Rows from block 9 of a small image embedding model, named by matrix and row number. Rows with one number belong to one channel. Each number is 500 + 40 x the weight over its row's rms, rounded and kept within 0 to 999. All counts start at 0. Numbers have three digits each. After the name is the row's rms in percent of the matrix's.
After each channel's rows are labels from the 100 images, of 14976, where the channel reaches its highest value: "top examples" is what is common among them. Only what is clearly more common there than usual is listed. The data: dead-leaves pictures: piles of overlapping shapes.
# sq0: squeeze pointwise conv (model.blocks.9.sq.0.weight, 128x512x1x1), inputs 0-56
# e10: expand pointwise conv (model.blocks.9.e1.0.weight, 256x128x1x1, transposed), outputs 0-51
# e30: expand 3x3 conv (model.blocks.9.e3.0.weight, 256x128x3x3, transposed, each kernel summed), outputs 0-51

sq0.13 129:492487486534396483529473468496531517473535399501476478410469528473481485467505392533463474443472472492495472471536532507531462412490410502500462538475388475479459467470382
e10.13 099:487512436480498430535517484504534438505494484442493545556553485493433542426480503551418484532496548497491496519420509423432554555485530498500526500499499488
e30.13 078:450454498449449468523466556495428461480472508526529448462501460411466516468453530479461566414463467545434536441520492441516472492496574475539462511541414547
top examples: grey

sq0.107 093:494474430505543474478497449483487488447520543468514473543450489452510441451494544488467505478491489503481421485508496461488467554450546510443481374481541515517471456447540
e10.107 093:510483538467448548494422493489488525504503507542510489464510455510528479524492505467518493347508493468493446502521475523536341505506485441510493507426409468
e30.107 138:455468444469448517500536454454521467502466540459452506494462532544504538475523444480513442481470471450444476483441470525433458450451427538489495444437544472
top examples: vivid

sq0.23 117:533463406469508463461480474452466522485464503448459498503480466441462476475521506479423488482480480497510402445467469472459486509470507540466515437474502463466467486476502
e10.23 122:489402558445442553558416449488571547509493469594491481508487482482555565535452443502541451439489482497449431477538468536547476483510581459501581509471478436
e30.23 071:491421485475492507513523427498533457511447512482542486501547506570521502454502486421485400450528429443485400445483491524538447476447505516455511458431576496
top examples: vivid

sq0.0 120:507488521492408488507504530538500496519487400540509530395529503534512520526488393518547499521505501501501510545500526507514527377520395472510524604505400504514528523528404
e10.0 069:459550459533544439499541542525486462489490555423465457449444516513463496471532531455473536484481454564536520517475521469439544452506516600484511494515539544
e30.0 049:569511519517559406511462464494475447399455500502499509444480463447401488454450503500445478529478526460505533456515496447496485563511437452507452519495455447
top examples: vivid; dark

sq0.77 106:476560514474517556461502492462486477569465538511604552505489484588614542489463518471477501480503504495444536477472466491479485537507526469593470510503527600598477482501503
e10.77 094:584537498460473488447456494488451506506594486482598477498481482541494447497492485486493489484602479481491463488495553496489481481590462467604456598514480493
e30.77 069:503526494413492463495485494477579507388533507481486493426548496517381523496525491511488450533468554483503517540492495518470501477472403499536421480468521464
top examples: shaded; vivid

sq0.106 115:485552540495527545499479482486489484579492536527621546519480489607633525478476527494475479468479478497453563486494494501492474518507527479590463513481525613614469474494518
e10.106 096:571550503473485495450458496468459508488593492494588476481480467546496457497492489473495491487598475463495468468493556496498479479594468439599465596496470507
e30.106 071:502518502419489482499500502469584497392527518484488494433538507512379527489532491504490456536463539494492546533494495516481495484471397499533434483474505480
top examples: shaded; vivid

sq0.112 097:471551514465504552454494476448472472589458525502586549489471472572587530470453496460457495463497496483426534463465463472473468510492501464587458515494506584582458467488488
e10.112 098:591533486457468485459469496496464498511607483477602484493490482545484465494493485483491491494611481483489468502493551495484483487610474469604466594505484489
e30.112 067:495534494399481464493499485480566513388537502492494484429561497525382510499526495511490445528479553476506517537484498514482503480469411489535425477470525471
top examples: shaded; vivid

sq0.41 097:455452497569467456566459466521556503469570468482483459481467554464490466464477465561479459446456462505515484491574571542565465475514469493498475513463460481484492468470453
e10.41 126:493476491480485500477497488481478484493493483486495620568618477464486483491485486558486490521494616494480483489487490490489510617495487487495479495467480483
e30.41 147:453478522476463436476455529515438472441478465513476468421485421473455459475417517474394530437492469530475500479510479464469481493488496434452453519512465531
top examples: grey

sq0.69 109:467526533492467523503467466464495471566493485521583525472463494588587507461460465485465464453462463476429548476495493508495461478501465464611443515465472587585445457479458
e10.69 087:559541481460479490441454491468449490497581481460577506502509456528474446479489496498472485486592505456490461470474544474485460509590457431582450586497468495
e30.69 073:488520507420481457497463511479545496367526487483501504400547459468370484488471476504451475516466535503485532515491523463502495512498444443508420479497450488
top examples: shaded; vivid

sq0.3 112:493558523488517554486486494474495494573482535521632554509496494597643538490485518483481488481485487512454538485485479497493487530504522488592478516488523626620473486507501
e10.3 090:574551498464475493447456493467454507489591488477591485501488474546499454498489487488493485484594483467492459461496561496491478485595464438597458598502470503
e30.3 069:506521498420496470495480502470587498384527506482488488431539494512377517487525494506487458533458548491495522537495491508477495478470405498535432478465507468
top examples: shaded; vivid

sq0.51 097:481413542503468408500463448551494426485496463508479490437448502512487450448493433536546462483463465458501523539506533486501450448485455424493452515467456477484533449444438
e10.51 106:480518465557558465455527590483469436468486558456481515489512513483460469463575575495451581514484516515575542480459486460470516517476487518477477477477524580
e30.51 080:529443498519529448456527480518520494413494554517489502439512528490422553501490519423460500524496440471491591511532487536454499483506407531381401524515490481
top examples: dark; vivid

sq0.14 100:488425545497474418501462425552494435491493471515497490445422503522504436426510442524543461464462464460504532538502522477495429458475463423501416513464464497503535421421450
e10.14 100:489533456559564455467529588484477423473494558449492516497515488482454481447573571503438578530494513488569543479445498448461514514487490510490488489471508577
e30.14 082:531444497517532445449530483516513496410499556516483495435518532482419555505490517433464499531498441476486594511530481529448502488510403530398403527523478481
top examples: dark; vivid

sq0.18 102:478459554509462452505464426547498450506507456521502496438423505526509443424496434530541461466458461460493546535511533464501423444464448416511414509461447502509521422430442
e10.18 089:491530448549553443467511568468480425457503548429497510475507490485443483444556568480433560495498508490557536473442506444449525513485491509494494492452503572
e30.18 078:531438478519527457441531470521518493415499557511485480438518538481424555503491518428468474532502436468478603509534466529455503476502417527402413533515487466
top examples: dark; vivid

sq0.32 109:486555522479526547477486497464492489575476542519615554518491492596626542489474527476477485482484486503453539484478473503489486524511531486600473520485529612608480486506518
e10.32 094:574539501453467494454451486472458508492597482485594481500483481546498458499485483484497482476599480479484456467496560497493479481597469444605464606504477495
e30.32 067:499525499412488473500492500475588507387535504488491499429547502515377521494534495508491457531464552488493516540491496517480498478473404509535430485466512479
top examples: shaded; vivid

sq0.22 105:563475440458460476491473469411469544465442453493476460448470470491475479464550458458419471450474469491520457446456455448449462473474478542499504522471447477475415475465441
e10.22 098:485428473435443478564482468472577476471498488515497507483514471426479563489467459477489470520497507467439451468492471489469518509504593420500593504455475425
e30.22 072:506410520481495525559510477539523499512500412544561511513528505507522443511548543380505464493486425469452432459529539538560510543507592531434494524513521407
top examples: grey

sq0.70 096:492458429527527461508484437508492492439522532472502475526438492431494439441488530512460490462474472475502418477523523502513460537503534522462491418464528505501477445438530
e10.70 096:506475554469453572489422485490488532504495479533503518497517472493555490538485498498532486360502517480485458503539467540553355513496498457503491501434413480
e30.70 148:443475436456435508497530457455514448493450533464464484488454526539495531456516449485505448479457473454460475478446472520445443463438427530485483445450540477
top examples: vivid

sq0.90 125:557459401470485459479479480454477544479460480452441480471482474446443471482548477466440483485480479513534431464461452457434483486463489554470490463477476443448466490479474
e10.90 127:481419517453444522613462467487619514498486481522487494510497495480515595520465450503517466490484494488452447478519478520519496497505635464495629501489482445
e30.90 067:509388515486509513564430470542542498522488437530559503518555463510533405506518535375494441474532403452482360449522525499559496530482569490437524513470507448
top examples: pastel; grey

sq0.115 100:485549511449445544443500478451449482586438471516583546433471448551590541472474443438476500470501502497444526476448446485446471469498461466590468498502461581581474473491427
e10.115 085:570536454440450460452449488489462473505583481434579480508487498552449468470482478495467478493592482493483451487471560471445494484599477475592469598515503479
e30.115 062:513539494410497463500503474484563522395548505494514508447562508520393503500531504522504449533473566462506505540482511514498512497482423519547433483474530461
top examples: shaded; vivid

sq0.61 094:463514445414470514411561574451507494500417477431475555477571502453478569572455473455492562568562561506435483471422445525488587480540487473458558526563486462471543569573471
e10.61 104:468424486473457472468459479548469467582462453493471495527495550542477462486475445514485476482470496561459430572485530485491496493472461573465466460555532451
e30.61 074:509581433476518496487500467492540451451441507528439517456472489509464513425529525549528497531497570497555456484493464517418437404438452543431409494536520467
top examples: dark

sq0.81 110:457454459541403446521446502483502462517542415491464527415500502460469503503447407510447444501443449495461488449543515560513508465557428484485524486448404472459516500501405
e10.81 104:477441471465470483464513456456461474454473471464480569582571523496474474460450468577457451522479568517465464460457497459482526569470477509473460471487516458
e30.81 078:459513518502455514510440553515486453471428433525475508478471485409479456439481496507503539516533517552472452454524488461455431507451488499413414520526388553
top examples: grey

sq0.17 095:486511451518535508491513470489487482496509538478548490532472487485546463473481538486466513483504499515501448485511505458470489542442541502487505370494534552547479476464535
e10.17 117:530499568483463583486419476484477544492526486557530476498495473525550480577473501489550474371527480484501451484568510581570396490534482480534480532494455482
e30.17 101:437470459457428514506540456460534460491458542455457542497501534552493541455512452475510437495488475452445480489470490536438443462441396538501490450458549475
top examples: vivid

sq0.33 098:499482432497534479466507451480502491451509536460514468537451503447511448454498536480470513481499495524477416484485487450491466544439541513447475377487537519515467461447532
e10.33 091:507467534461442541498414489492499524509500509538506487473511451501534495526487500470523489347503493464490437503529462530534361503503503439506505504418400463
e30.33 134:453466441469448517498536455454518468503468539460458502494462531544505537477524444478513442479468468452443476480443476525438461451448432536489496445437544473
top examples: vivid

sq0.15 105:483551517482514547477489490464487485565476536526614550503492488598626536487484512475475488480486486496448534481477469483485483531494517482603468515486522615609470481504496
e10.15 096:575546491467475490447462495479456502497596492478591480493483479544494453493494486481490491487608478473492466478489556492487470482600462449600456609504476500
e30.15 068:509525494419495472498498490472584498386527510485490492433545509529376527488523489509492455534465547483497520540488494510478492480474409501533430479468527471
top examples: shaded; vivid

sq0.50 100:484543511461452535449471479456472478596452475488577542447474471540578533474468458458477468463468467486436533480458462470468471467482464462562456508467464577574467469486440
e10.50 078:568540461455468459451466493466460473491589497434586481510488491542456464473487490495470485500590481488498458463471566470447492483593471453595464600499495488
e30.50 065:502524504409495464497479486488556521374552474491507503433560489506368477504513499511480465525477550475491509537489520492497517486489408465544437490484513467
top examples: shaded; vivid

sq0.111 098:455515508444487510446427516447468468566445483490569558470514469532569545512437474447473421509424424474424501458451437503456511474508481466539512535427493572569493510517451
e10.111 117:612556480485488488459492490454467482470586496476598486498489516566479465489483497493486482495583487527492479459488609488477495489591472492585473579521521500
e30.111 064:481516508433478518505496485495546511405513481494478530454554501491419496490524508497506475529511545474469488514514509487466503512461429532484432499493499472
top examples: shaded; vivid

sq0.34 095:503465548489492459472487456566508457491477508497483514475451516505487449460490468496568489493490489509514534558481494480503455468471478426471424489491494485486574461457470
e10.34 077:460510453552552456485511578484498416502459557455463516457499479467439477476579553462467584486465513479556543474477450484442511512457507506456492456413456550
e30.34 100:549449497540552489457544475506555500455510569499472494467506544528461565506517499428489473550482445473519584525504471537445507475507423546403432503463500475
top examples: vivid; dark